Rows from block 2 of a small class-conditioned image diffusion model, named by matrix and row number. Rows with one number belong to one neuron. Each number is 128 + 24 x the weight over its row's rms, rounded and kept within 0 to 255. All counts start at 0. Numbers have three digits each. After the name is the row's rms in percent of the matrix's.
After each neuron's rows are labels from the 100 images, of 14976 (inputs lightly noised), where the neuron reaches its highest value: "strongest on" is what is common among them. Only what is clearly more common there than usual is listed. The data: gratings and oriented noise at many angles and scales. In brackets: how many of the 100.
# fc1: MLP up (model.blocks.2.mlp.fc1.weight, 768x192), inputs 96-191
# fc2: MLP down (model.blocks.2.mlp.fc2.weight, 192x768, transposed), outputs 96-191

fc1.356 103:147141085149134154116120159133141118156135135119119158117113168138106110138119146113125143124128141123129088105120137175125150104160145138102131106121139116133125109102111140140111120143082116149128131112103129084125121087165088114164164110145126113117111097166131137179151123166103091123
fc2.356 100:079104155079142090153152107127127154178126132147161083131114102143098122124112094158159118139115140111146154160129140133106146183143108079163100143142110129120169104168147100142135095131183130119134100146169126155094099134129160164104127115125135172122136145085152123111113114126165143122
strongest on: coloured (100); filtered noise (55)

fc1.697 096:141122141153119114091105081105104134104140161154139116159101098130136079128109106147152127162116083120133101137127167155130111113110134121143112140135141143101109152144128117120163164137105098177140159102088145133112122093126085128108119150057105133130086108147139121126128122163124139150
fc2.697 104:113120123112124158160155155132142093129164115051134128128163159139115156145179141127112135116141146147135160097134124118163158125136122158130128128108139103146148113119133156110114129137107133136109093143130123134131127161145118136117125069201063100111165110079120116128096114124130130119
strongest on: very fine (44); sine grating (40); stripes at 45 degrees (26)

fc1.288 113:181154102111111102156130125142090157128115150099073137141161180162113081149111124104140160107094146148096144159154102112153098106152127093139114117112145130121111109145120169135121087157153084136145128119103122167151143108099104140146140150079127145183132081157120154115129090160102179096
fc2.288 105:081094101120135176109129105139134141139146160135154102152140130098149115129142138151109124156151116082131174080110132126128151120035157175096143141141140161135119141105123144117137095083102160152135122146118109128149107133181115120136130133098124127083127137141146125142136156092137105112
strongest on: noisy (83); square grating (46)

fc1.760 090:148120139161134099154145120129144117113129128136115096140121093124160144136124102103157112156116174114158119142114131155154128160134109127158144113123122128107102156105117113184107111070101139114140169159136107135171153140143099110134108137146103161149127091140117083109149137119133108132
fc2.760 089:128125097097097204142096160123091178166145121142099105140127132110118122106116131137135144135096086162118120142164109157108173157138123162155093125148152153086073115111159125152121120147096117141114133182107112165149128106078121142101141127102142124125118111104146134116182115112161162150
strongest on: noisy (66); dashes (60)

fc1.537 082:086185130084128110154139139158105132172098141160108099126170137086165086122145124100123122085126112114108155154132125109166128152098108156123108146137126127131109131157089142125123132111162156141146126087099126096131147117118114123099139088147136077117166101130128133112141120118140134129
fc2.537 089:155083111152125155135144115129120095100141124097106135100109084186128182150055116147136110148160149169112112138126134150110120101175148167146163106152184138123124094136113087134135136124101165148097116115126119132119140125143135111170101155079094138151169122117102112117113100155145142078
strongest on: low contrast (78); stripes at 0 degrees (47)

fc1.754 076:129153155112157138139102125096157130152108125128131133128118109112119159162127090126111116171116086129146128147085144124154113129142097125103133101139137117158124142134133080144113116138107108136068167145120165151137096132146093137112073121129108166157164140102119102146117081171136133134
fc2.754 091:103121071139095136116129128119088149129151138103103133159153147109129150070130166082145119116091177103135168123161136109087148108139140104157141136148092127125180115149131171125134115104133168114176113088140087103157116088106152087113161121170144132090152140116149116131145157138121121139
strongest on: square grating (39)

fc1.191 105:087109123136138139127192139122162123098170108101120133156111164134121125098122103150122126145108109124109136124128082154178119109112122098136131105117135144165113120104094100137108139132162178151108154118134082147123101133144081136104138116086130134106196151123143102119161143130099133116
fc2.191 118:135141087107111130153069096127100148143108149141127112103134110148154095150129132112130094121155116139134117161166146101106131092144138148133123132150106119119115121146144137135160095153117145144135090144127113098118127118153152085164123148146137115102043119122108183109131153132101100161
strongest on: very coarse (73); low contrast (67); dashes (65)

fc1.5 085:108106110159149110130122113145131143090089153106134141154126103141149091147136112127129128149162127122091123114126074151120095085149106143111088142054101157131096127163100113125117141174135169146132115117152099132170116131137112136106099137151090144150114152163149071157114084104146112122
fc2.5 096:158117131097146143138102098108143094163153116118126088085109165113125132147097120134144131133143117167133137168117184101145111136133122156144156094082166125136176146120147114154115145080097087120114147182155093109114124132111132143122138130150157149159114155102092163108134158102077148135
strongest on: low contrast (86); stripes at 0 degrees (78)

fc1.499 087:153152115157151078083144100116128158148146099113152138074114159123090150097138130151140085167123120111118151155136139147146151157114142087141179117145152141134126127132155141148088110155148167109128102134136149146129136160154124130141098133134101077105103147149089149110146149136097146164
fc2.499 095:081102165126114129093129115170124128108116149167154150144145114153129100164109116110091063084108183145130132100143115080114156117143126131138122155097088097109110140127089144136171156089129126140111149130122129142110125116115099124086148115136095124180133111144096079144130105113181091082
strongest on: stripes at 0 degrees (66); filtered noise (63)

fc1.756 108:099126104088101098150178131155087117109146135155111074138137178130127108159155129155105112152123147163120144145120138069143125133118101111102139127094118128100111154125138081109126147149113172060116125121177138107110103108116127092102122133113143106130159120146159116102103100110129156096
fc2.756 105:140151104127109160115113130114177101143159114124108135139139107133109162113135158135143124137104120153125162093128126162124108171129127146081108105127135177131151101107162121096151171139141119117136106144070103126115140131130164143137190104145146108170131117102134116142146100124137150117
strongest on: dashes (71); noisy (61); stripes at 45 degrees (26); angle: stripes at 30 degrees (25)

fc1.393 095:137126173107148116133117097118184137104131166120101126139157142124132133114103106106145129142154084157113140138133103133114125124104112109149136142146134148151110101154143090151188137134103071129142119143134131128087125103121110150134123122100110101115097105126142132173085129157113077123
fc2.393 111:160166087170116111115134132135061150170146118106157130130148129116152144119111135132111108111121157099144119118150176109105143110143156121120084127100161149125142141108107116149143117148112136119113144103107132099155163149112120126134115161139082146084143129140126159086155114104143126176
strongest on: coloured (100); windowed patch (62)

fc1.681 076:120136117094117125130155111137174119166086128138147142112132148098157094108130104164121125106149123139148104095155146149094162107113098146140104169084131144106093157164126145072106124128157131104129120194113093153094129143125119129121129176178123115091124091135112121143143117151173116103
fc2.681 091:085144110157129132110125120097100135125133124125140107122109133132121104132131114116128125137098105116126129171085118093192135164140147169106155060105100137153113142113110162141105131105103101125114127129128111120161124163157124145110144049120128133158138145137142131122110123089079116160
strongest on: low contrast (100); noisy (61)

fc1.33 126:143134155116084112125117165148115094119132137175089160112099125115124116148124141152100127127164117119121145129140158108106099161159091151127143111101095134095136102120143116168157101139137126152114096155135147067137146157128130157136113125113152126139081107156137098105155170168125171114
fc2.33 103:115126120120127093090150103098153185167086148135134154152123137129148175152133179146131158141130134085174094158113126121133126128130143100146114098129154157170112107161142101151121095121125144137124154140123121145120098136123135104126123115104085129094119188095084092120151141108111150119
strongest on: low contrast (94); sawtooth grating (49); very fine (42); kind: sine grating (37)

fc1.481 083:139127168154141134179134142125133199107130127149131160154098081146121132101108122135186140135151120140142135138136145122113105121139113138104111150144097120159103093151128151104125146129102122168117160129141121156133109171082119130145120160124154138136093091139115065132118130151152122144
fc2.481 088:120143132075114129144109087131093112177148151108118125104161165109092104130147103080116138132089143123131104113137128149141180112109152124173170125138120106121183136095092127132148088152127145067149104121141132102115160128164127111150118118139137151138146159119142162114150125152113134094
strongest on: low contrast (99); stripes at 90 degrees (57)

fc1.423 091:128143113092109163126162115124132148146165142140184125127125101117145087121126150128119085157163165098127112089111146169100084130122081138103143171067099123125103183155122102077164111133136105108136088121195115140131122125135124116109124167153123105145101099113142075120118103146148129117
fc2.423 095:192093211111166175124083162165109098088112085108112091153135109134134124115132117107128129095087085127102119093110113119135151110094157107120089126124128158137145157132113172166126151135118154119146121152121117135130127115140092131110106099115099135127140142120148148109138108111104127100
strongest on: filtered noise (70)

fc1.372 091:136113140112129135118137157107115118115114091132135096168091170128106145110107170156182146102119127109136153123153105141133098107111140145103129123181122160105120085108116101097141117166133138125088116117160146124183113161159103104112170112142119145133131158120127149133143152079107116119
fc2.372 091:130144107151131155118089102131122107101113117132130148148110104124125137123077113131098087108126113133115114107126134091098134118083158146089125145138121140116145110109119125122170170076158158151142159117125168126117164139127159121119132152111130081120144184113147121147117126177117116165
strongest on: stripes at 0 degrees (67); square grating (48)

fc1.255 141:121106120109118126114150087111104141099124121138156116169136146145090118124138116161121117152101167101152147153070166152091102121105119118113148174108102108148142150111141107158167101144111105129105089118120132139172114133090121155140132117155147089149146129133166122095104122080131112102
fc2.255 133:146111176146146130138118133129110128096090118136105171081150148131139072141145125123131105084094116149138144148172114183122113159121115109139101116106163139105135147108109120187154147125131115099177134098147132137147161123136132131133170101074152119106113117163117161142153128137118131117
strongest on: dashes (100); stripes at 165 degrees (31); stripes at 0 degrees (25)

fc1.413 116:147098192141147125117127150157153118114149111112122137120117096101139104109120106143126178115135112093141112147118134132136123144144137141110122131104113096080139121134115139121106153111076112134081125114143145144103108106104112115112119139155149131145144109118116107134142176102146127148
fc2.413 114:126116126185120147131133103155130126135129142097144113128141165112137118120145142066107141166137125072140101148166099117110097145138146116144134146110106116163107136124148172134152110148146158166143126173110116124151119105112121128137169138128073162137143193103126121100103078156069115105
strongest on: dashes (100); low contrast (100)

fc1.297 106:160152094134111130118095115132134127131139100186094112099124126141142138127187116126153110166129128137138109122129165099106140112127168147141128140109140103123144127137129166130151169186122141099116151185123119086125102132120113155118088128114176134133139166121129173123094151130163137115
fc2.297 105:119122143118148122144154103124121145160132190095143148112166185110092114132121128099148142137106122133128149137137136121140150119140124156143132095159125160162095105136134089161123103115121129117126119084157115114122132149164127104131153141146157157083114120102116111127138103133092141157
strongest on: windowed patch (53)

fc1.217 111:116140142136114118125149127139125132123158115113127151090135118105090090143134119076126168109117121111141139125130158133149107149132134136169101100076130085102112121128117118162075066131137120104062113127128100135128118117147119138113117109116107191103070144124145139168145141106119152115
fc2.217 112:176124130165083151119095155141134123093098103128127146113139074099131123135116129151115093101179132128097128113148159123114124124118155136093124144129116095116176088133118145132148143124121106129126174130142157123119155104069108110147148141091132109143125136178138121129136128147141113125
strongest on: dashes (53); stripes at 165 degrees (48); sawtooth grating (47)

fc1.63 096:102109127131136136145121127102133121154120140146149104150119134131136121094139125156129132163108124110125169181131161122135163142094106187118129118102105153146114132093128125155110107157130095131095105139083147180146084097125126158138111102157124113118135159077119108148170131159155103140
fc2.63 095:148121116128130118150136138130158128145111121148158165128129089140110117120074151145130132115136147185124146139128119119102144111067156119103111127157104116117168122121114140116129142096143146099144097101121139126103163093142099138094139138119125124103104138166114138130123161141126126112
strongest on: coloured (100); sawtooth grating (41)

fc1.11 091:135107109114117143148172096147157121120098134152122141152125153115136112143182138105119121133106102131144131121101119074078102140129095130143117118154141118161076093148140098165107113144131142102115126118124152204192134140063128104068109173133148120124158142148110126123119135111152156137
fc2.11 096:111135120105153118119136124113094123148112116107129144132108116150115141126138115110174134148133134112118130144132184163143137118119147175134172161108124139097170160104099141123174140109117149129137121110152156044108135146177103176174130103123149149125102126107109149129132148107091097126
strongest on: filtered noise (41); windowed patch (36)

fc1.118 095:138120177119125084182135098145134084110145152124139172129090117121127103087131116147158107124135137161160124116161135124118112097130129164121126134138136195100116133156135146081134119144145118129083111132148123123071084154115115123089111150136136165167069159129119128122133129164112102113
fc2.118 100:104150134110145157081129119100125153183140161117114069141165155104140118174136128131134143160110127093129124151120122098131154153135127146132116084110111094135117119115164139139146104111112117136167127148083110135151120157166130158146134104127140100102107110123125098132147131103143119154
strongest on: dashes (42)

fc1.595 083:142126090119149125155148148115088085101093167143150113122135137100109153151143133125136148099119151155094155142145122063139119123129109112103109143117092153133114120212170151121170114140173095083113101162163123154146141159132142109092140167123111111098143156119130144140108125073113173118
fc2.595 086:124118144128152071111118104128097185146135108109112150159102106130161131133106126105111095140109112117125127128100163187137107130083146158127176127136159144109122155119089154133107154119128136135144109140092120121144138128135103102163107114102143146111141102136111105139142139150157109124
strongest on: filtered noise (48); stripes at 0 degrees (30)

fc1.734 104:136118188127094135141120124142160127134134141130148116145152092130121133114105128182139107127121154133122109115081142141073114137139133095143142152152189163117110154142121090156133110137160100178078097059120126169151130141117098107118053124094117118126130123102115186141114153184144140143
fc2.734 099:140159098135117142144132144097093129133124131127098169133146122085142118157145150100076142127133096100145125112177170145143154101135151153095118095123109112129164129145133145144138140145101131098113161195171113079125120120132142158124197138136114159110154144126137098121118129111112119149
strongest on: filtered noise (58); very coarse (49)

fc1.425 113:139150146135107156130167113113133161103124180098141174134134115139140140127153139130150129134152119177108098101127132152160128146139134150142133154145120150131092146126140120138155158134108098131126124125138158110176155144142163140154127105158105094126146123090134139151084138167096137126
fc2.425 108:196094156109147158138144157149142192141120119121104064148120146103129110113133114106103105103128133129139128179095161134119142093106109107114121116139121131123090137139119141144118138121110135096194107093110103136092128104140127149103140144124135155129109108163093149092165105116139113142
strongest on: very coarse (65); windowed patch (56); filtered noise (44)

fc1.385 108:154095154126162131123126134140110132107103114137090112135133126143111080085177171129149118174116112117142119126119111132120118063112178116155118088116099125120115091148110103173156126159114131145104153143112120109088147137133081137147078138116117146106118147110121174171138154137132136159
fc2.385 101:112121128083105108157160093137129131164136104078129125127130142129142123154112091134161126125116151132133112129122138093126125099122126096123157192109129116135142145112133085151107090103124136127122155149108123141118138116116182098146163073206138119083155135158162139128090126124111169107
strongest on: very fine (63); stripes at 45 degrees (51); sawtooth grating (51)

fc1.396 112:120103155113128132111143072096101114096111117154129111155110168158123113125123124136106121127121156135141108108102166167129163116171170170100102096108082091135155136086142116160142093126146071108151099129130116169167139142119141164150112118178145108135127120152124103097136131115121074100
fc2.396 110:112122148174117112143123125169105120099086106133104157108100150122111083132102148136110131100113109153133174135160154124092101137077104096142130132150152130114130141159081095134106130094141137131158148100155132158148122119169124133126158113088140159143147147149122148152130120108153158090
strongest on: dashes (100); very fine (62)

fc1.151 121:114115176120157132163115157173103108184160096115107099122172110099146135118118176162099134150121130128164145119120123080153163138112161141122142160116104100093156115174091146143112110150134122150192129135133099118136130102124099114161139108152107106150097129100150129095150135144150122145
fc2.151 104:156119163146076150097144097119113136108109070102113163120117097116105172140105139150108113126137085107140157138139112146117150144133127136131119128140128117112118107130150095114144141168153124100112128121085135087133073131120124135131148149113102168136132126131120180108151112112109170094
strongest on: coloured (100); dashes (73)

fc1.624 082:118152082088175141146141157145127123121126079117117109128081125143089082144140118081129130137101120169110118098132118099106161138175131138188122102128130171129074117117150125119092146143088139136158116111113142140124143147105114094109121122119110093133052115110114132140135085127132155140
fc2.624 087:173146152130101112112101122135120086100107109118136156120132120112106090132097143101131082132157136139127156110160107154134128108103165100117106132134109134083139135115144152121102176099149135129178180154116125113146126090093125124121135118139115123124129161132101129142100130162139131083
strongest on: square grating (72); stripes at 105 degrees (35)

fc1.279 106:079168100139159077135145112146121146074121163161134104150122192109150116139162074155107124126158127135108179173155165109112146126108099126096167130080166126111083127135140127120138145098138126122118134119150153119066099155141132112116112124139137082152130119107149134140085085116128119128
fc2.279 108:124124132102094132126103183122167089099135132078124133136136105134139152121112093108104136126083141157138134095135168159165103150175145100127113099130122119095148117138136108132135162111160139106105141138112136162133159131178115124147166103116142147166138121080154113133143124113108135125
strongest on: coloured (79); low contrast (61); stripes at 30 degrees (46); dashes (40)

fc1.12 096:133088105126104123126158131122124101182094125155135187138157147138121123185106116104117138099109112131166136138113133176134139123138099121112133107113160155167117131144146090126119187152151107083138129152121170137141127144124144102132103109118154126105116162106114152107100141123165129182
fc2.12 096:090071123141139107103089120175140114089139100121128128110079101155147104096117135138170083140148160065121121161154124118112133129136155103160131125096143142122119129145133122085131142095132139120165111138144121123142087104115117132123125123122126134173099140152125130097110170138165113115
strongest on: filtered noise (42); dashes (40); stripes at 90 degrees (26)

fc1.205 094:122199139122122101109151110138147127118105110150169112113128082146134101114110097131128111193082125105124145140123160099129165122124110132106106156155141132115134111137154179136136114168085102150148170087105152138132104117110126099113160073145128145106116145098093099143155122122134116110
fc2.205 101:108111105101162145173133141148148094123160140110135153119150060108129140119065094106125134158110115164127171142148118120123111094122147169167131125133130132128159127122116128111166152144119141087130071137125132123147152141104139115148125138139117136146146138099186162096128144162142140144
strongest on: very fine (46); stripes at 135 degrees (33)

fc1.330 094:100142116152112141114101134154123105150187137108138169116123117131126090178140118090178115154144080129122111127151120128167129152146121143145154137094113144133099078185106138177112135128144169188110134141117122140132155099095092137154115143102108155142128132117121161138153147140122099151
fc2.330 093:168173146150129147089122120120114109104106119129147138151135083131114125142077182104125102088157128147082131101110135164095130159076148106085141144147138113113164119082134148127153138131129136141167169149109156163124159085118127116137120133111099131152148127173128104141120111157134124124
strongest on: sawtooth grating (74); stripes at 75 degrees (32)

fc1.668 110:100161143153122183119174084143104117110101108136116121131127159131163099145120169157125126124136154133141142130078125159103148082165146176110174128122139120123145123116109090104086126157102090166131106054153143124137112137168150119125139147151111102136169117128113122116172093097111154130
fc2.668 095:148151146161118110163104152119108133135123142136126147120115135101119123133114134149154155101141120080128086138138110120161073119057155127107084124135086116125155105124109139075148173157158132109188159175101131110124127127111150089135142100139141111127149134141143126137140119161161114155
strongest on: very fine (82); dashes (58); square grating (41)

fc1.762 086:132125128120154146127157146134152115114114164137160141148116146064100091129137100077105159128152162123139093092120140163133112164143098091123099163111092167116107146141076165129152102157106111147110119178155187109115132120083113125148084128123152099124105078171128135136159148106122139150
fc2.762 085:147132135146121140118162145095121111080139131131130128125094119168141118135114141118129094119135135120093192077139095146093144125112170117116131143140157112112162121077127135130145137113161148134121154156116130134127164092107091102123152141130123144163159140145127105143115107127125118116
strongest on: windowed patch (82); stripes at 75 degrees (30)

fc1.567 123:119155140124126120078119164142130114129147102171139108117128137068133118126144095123149128112158131160120101090112109108169101073127121150129112099141177113136119120104118143141111135115103152104103161067108174129122084148105130075177124100130132124113148119165099133121138166140133142165
fc2.567 121:108102159121150077133163114147123145128123136113120144115108165125085155142155157127118153144168112112130116123128173105093141124170125142183105136111161158153136140165151136150133097086146123163181084095138131109106126113149135131108129139124133102112098167121122137124125112130121151129
strongest on: very coarse (49); stripes at 0 degrees (41); kind: windowed patch (37)

fc1.162 114:134184109108123106101117130105117100093169183164122108129145154166107142166095130176104159137131167177121160133110149158118074119134068112115169095109096139116145157137132150154133159128112124127131118153169155114144141115142166129123075129128153107098147121157122059115159137116124156166
fc2.162 103:117099128092114081129192108126118163131120144137107088141123184125122184124115123119157130125121103117168133163109151057107167131113156159133102120130155160125104109122121123128098117119151124138146118113138093143075142149135122126119146137109111116109135143115125171129139113149103146096
strongest on: sawtooth grating (95); stripes at 135 degrees (42); very fine (41)

fc1.116 096:070141119107125094144118073121122186128162133126120111130120117125143137101141093150119126138116112160143128141155119160116115147153088093138108143126145130111126142156167112138151114113102089093092138102102132130124116099124115128130133091138143095116118135141128134103134142138158170125
fc2.116 096:140144119116157134124088182114144080091118111134166152168140092158147101130075116121129116117114140162120142133154117092089132109096149138113147133131132095109149089099121143102156124105149128117130115144133147188129191120118168106100123117110092127154143117175104118142126140137135110112
strongest on: coloured (100); very coarse (42)

fc1.419 080:099173126162080121151128143125133177139145178107167104123157139100130148161159125102154102101135154135090143138135147136151122121106087092114109157158086122104147132116139106157156150139178144151116143132096079123143121124127141121122118110143120161128148133110088150146177106131092198125
fc2.419 091:144100123125146165115076142124131103087119087130119160102122119141128114127050135145094118118128122131118132106147136129099100129109176104137142165136116152132149101118093146112129199121151111122126154135120157159127151115101164117136135139099104129151158136153139077137136119151139108110
strongest on: very fine (65); dashes (46); stripes at 45 degrees (26)

fc1.213 096:118140130116153088118124126141113124119116116129155170115102135115163131141110164115139162066167103133154110151123131143120159127110136149086115142096108163131142153145125155107169117148140138087096123112175124093134164095125098137161134132139123128145149149126135115145153120129093155144
fc2.213 100:153143157131120184140161143146108133098170175132121084149141131096120139107132136125056126157090140148111143112132092126140114110129148119158148129181146145132134094152161145161094129164131146188157139155112124169135089137127170092124120121107113106120105122145131109151102106117168133142
strongest on: windowed patch (77)

fc1.193 084:132147115146123117112130098138141115119118178116097146138120199137135134078136113136098133185137172116152154119138105126117152136124107149156165129125153096109134158134094081122154130170113164152105105139103146125132118114166126112141107143150145122108117132156101140123136115124119075151
fc2.193 095:109125120082149132122151145128125179121138137136120116093127119113131086138149108116178175133117122130087127153100131100134109134151154134088101126124078144164097118100136126135091126110130084101170152103149139125094111153106118125077116097145141137096128143115109141138144122122135172150
strongest on: stripes at 0 degrees (62); low contrast (62); stripes at 165 degrees (28)

fc1.580 108:155161118107168119112160106149110134110160156126113092157117125151076166134127153135129117087128109181106111107121094094113099153102122138128145123117126121106114132120118149096141138128111094139133169130161178082107137143144140121102149144119135075092136066114129138127169103097089132127
fc2.580 103:106092119116131088152130143124146140154135132109148129085133154142140110103121087134122134180130097098119130138129124105148141040152137139106130090129101143094129104119108121162106106097162144116092094133112094156114101135140115137138149122153138150112101145140115138140145191150141115129
strongest on: stripes at 0 degrees (52); stripes at 165 degrees (46); square grating (40)

fc1.487 110:109130129127145151159129111125177126075108128121080132098145158133181174139145158156130180142129126127094084124143179132107121119073097156157117071106085135123124124186112144129126144153092177087085131124133115133081128162131117165085139132143138165135118124143164099121149134109153144134
fc2.487 109:128130131135087155063123103126124138144146136137139144123120151101117081118148071135142152103122109094206188133093108104133133114165147098089104148125136117145100115131138106123143099107159105163126144171116152124151142095151135093157115118146132116091137133101118127156160100130124134112
strongest on: noisy (99); low contrast (92); very fine (46); stripes at 90 degrees (31)

fc1.159 088:187119128120134094105141105139090108164106131123070127121144114126104105129163169086166163126140191169169155118103135152134154118144120107108147138120119115153105120155166123168111125087157128087134123127154168173112139149167151100150113172177110130149144143132098150139156122111143135106
fc2.159 090:113116099118136113123095122115128130121113164182103122140119116120136127139122098161117080121153083059122096112115150113105113121084149148161092131123174093122185119108137154070160123135142111183135139153109112124145134132127144082147133094093137074115136110138137102129126128114158110167
strongest on: windowed patch (78); stripes at 0 degrees (73); low contrast (69)

fc1.62 087:137105154138076133161157145105179091142160116104098076122134146118109151078131106098108136152124094165131067141096124143133119135101147137110121120140110128153132129127109093112131064089121094118122161176138116105108122132104139107132100153145174119116133139087114113126102142118112129129
fc2.62 094:140130106135123108126104111101102123138116116150136153089095105166119152104128111128169127116128136169125151078133141117108134111118104083125123138152159112102159126088091176163114141106177105103125112142113126189172164099130085126168193128130131147106145157141129083147135136114165155122
strongest on: windowed patch (99); very fine (47)

fc1.622 088:126143142139171105164091137160143136155151112112119138138137143099113133118128193097113105117131168133131115116135124134125118192146085149133081159136122123089158132138096103109150130142156121074125141136115156069155174122119156135113137146129115149115106183143088087139090162117085139112
fc2.622 088:145124125108099125127139103105119098061110089107142123116132092139131146105097115153101110133109129139102144118140138149138113122109161121122116134146150132103130117106110118133124147121147148138103138145137103146141130136150113101153156141126114098150152140101184132135120090161189102110
strongest on: stripes at 0 degrees (41)

fc1.724 105:122136112142150105167112127102132148145152153146127094112160144116138160104153111141116136186098118144172106134120123113150123120141124104177137087120171122139115111135104107109127153123124185128103136142112139105134136151165134143105110164142125139126062135146150121127120126116104118114
fc2.724 107:139106116113126128112129113163152160127108125082097176134136184114102117128158153119144183109144128172109143136130137122113133087143145159080116135111090144093095110149182129131108094153101115109126153090136142124109121115130126121145109042152131155113163090087084145138145134117125151142
strongest on: sawtooth grating (79); very fine (75); stripes at 0 degrees (32)

fc1.138 126:157112151129135170140132104157129140121123138129141154126129146183131125082085139124106098110132108138109114117112101154154144130177095138109112144093116134136132124136130115115107159108161125152095145111178138118102115204095142137174110128122134104126125148121102092137155147144115145109
fc2.138 111:107127132133126137134152131102108115129121125138108138095122122131123142138098147125094139106130138161108136116101120095131125104077124065168126131104158093154182135102110162118126149099127148073131181173099108161157130085147120127091157128113116147116158117121118139102115110120159129109
strongest on: low contrast (100); windowed patch (49); filtered noise (49); angle: stripes at 0 degrees (33)

fc1.322 096:153120172125142177128126155158126153120136115083135122141138136130121106104132154103128151143100101132149116127110122088134108083161159127102081154146089141145118154143103152121117105169131129100114117149132174151156156120129134109179115164126147095164107137144092086132167120159138143185
fc2.322 106:103128120117089096162158134120133104141138168125106156101144146166149164157118091116149114143154184134132147124138136133146115166113119082120170096099155097098140138116173104119137147108125111096097156099127090147142121129130108114114151078131121112135178157122126127130095152087141148087
strongest on: low contrast (93); stripes at 150 degrees (55); dashes (55); angle: stripes at 165 degrees (34)

fc1.525 091:151107095144147120155181138136123134125191117104147097143129110110121110134154115122135088148159168116157132163115097126136119139127159165111100088124156148157109092161141100099102101146092145133077146127118161137138136096128179104140093111163162094161130123125113137093110128106121146132
fc2.525 095:104153128144099122103116118109156141124112122140127174142132098160142157139119094098122137119108127164135126146145126137126118119132184118110113139120097135113144143094133128128122156069131110133196161126123087176115135141131109154136126122139124157125159166120170100158101122144152162093
strongest on: coloured (100); stripes at 135 degrees (31); stripes at 120 degrees (29)

fc1.292 108:128145155101137132109146151133108107124118139114093156129102147144122166182126162142068123127140120165085146134149125129132110138128142172112165102080083138089118094132129141155138156116142120146139161164125146102134133177119180092119121128132143123137129153118156106141091144089062160109
fc2.292 104:121159101081120090116139131083143171188077110158167087145140166158112147132107088128165125102130170092168128151111157142102154127173143093159122124133136100120083151147124158146089135156099145119175127114147096156112100119145117152133087128116152139109089117144080141118162143167149135173
strongest on: very fine (80); dashes (59); stripes at 45 degrees (31)

fc1.333 093:135149093134102136135114133078134139131114125120127101123139121129163158132065089142111145104157138160108139138098127139108124107132102118174125127107170137106126142126078176112107133101116143144107134151104134109137132151147142140116122129186137162129083124094133086135136163143156157099
fc2.333 094:146148132093113173119102124107110195109164152135153166111088160135131132117123107151139119145116114102133119122145088161111165117152136130128137146136163094110082112090130105125123129153123131111149131158089142140086106100146140142140147144132109130139148141128145157113101105094083119097
strongest on: noisy (100); low contrast (99); windowed patch (37); stripes at 90 degrees (33)

fc1.110 088:120147146115100145071147159109135133123105136113093138118177140120158130153171080145112102150125172096134121168142126092133149115128107150129122113164137109103122134167146127184107168117184127123134112131096139152120112129140107134098140138150093106092125125143136173142111110145132121126
fc2.110 100:173146110135116146156078145150128102125120125129166138146108122144148100152080140128157076115119132127139158124131130198102153124104154106143153151136122175139113136121116111103160116127092152124131154092154091083124182108080114115096125128069118139113162130125153114143113155176122076156
strongest on: very coarse (58); stripes at 0 degrees (51)

fc1.280 076:120112124103147115117153112125145112140136136127117114134150120125131169128106094131101108138102129149111115072158096132149121165132109145147092113138158095127142164151085138126084120167168161111144100169113108104108102105148125109141135129144113136122157128137107147123130098153126151103
fc2.280 079:085121103117090109118098131126078150102120160149138174108096142112167138138150149130149139133130126132144185169115127138118110141175139128099145077148085110122107074132121126132120144116103149138148153109153109150143112115097112111122136109096157089109129145114154103160112154110130105183
strongest on: very coarse (70); low contrast (61)

fc1.317 103:106146140155182137183151164167098108123124130126133084122151157096168103133142136087121127119145139134112126116170141091128125147106108154112147124121137151122071161121153076157130126134142165120118092152151113160105130127135115078127138094092142108132110117091134117143129085128139107108
fc2.317 101:128132131114104138112142130131152132130164110097084145177111141171098138134094139104148139139105109185145148116120151166128138128177133129126086134085107123110167131108168116094130122103132088112108132121106136112157115123131115138104127075147131152098130143124142168127110119109111170115
strongest on: filtered noise (36)

fc1.455 069:130144093098150160140166126127139149136133091126133156145123167083108141146143107118146113137110154189141122121123152133127120142131084126082135126131131077136180137103125117155108122115125148123103133129129118100139152108152126103152088139172129142137147175136125174117166125146112137138
fc2.455 086:070118099148113102091078120125108116146111128132129141161102105130122092158120086122147132097103133072127128133111088110151138121151183167158147125133093115137092131154121133166117114119118111103144119128144126128156087128136150135103157112159129130113154116128117125175122125123180149144
strongest on: filtered noise (82); stripes at 0 degrees (33)

fc1.534 080:084134144091127109162103126154117107120145128158103158120134127070117177143111085142097083161116125119122137133127129108111117157200141100094110153145128128098109154163117153091129129137110105139124098163091094159164133187146114200097154121148118127136103076119121114125133073134107106087
fc2.534 088:124109136139124111106147104111122164157129163145141135082138131151116083130158174134130139109156130128160162116126105141111148126080130177139148108079111127146149100083146097121155154134134075135152158123147136130116139106137125082160090127111175152136081153116146112125133157089109109139
strongest on: dashes (52)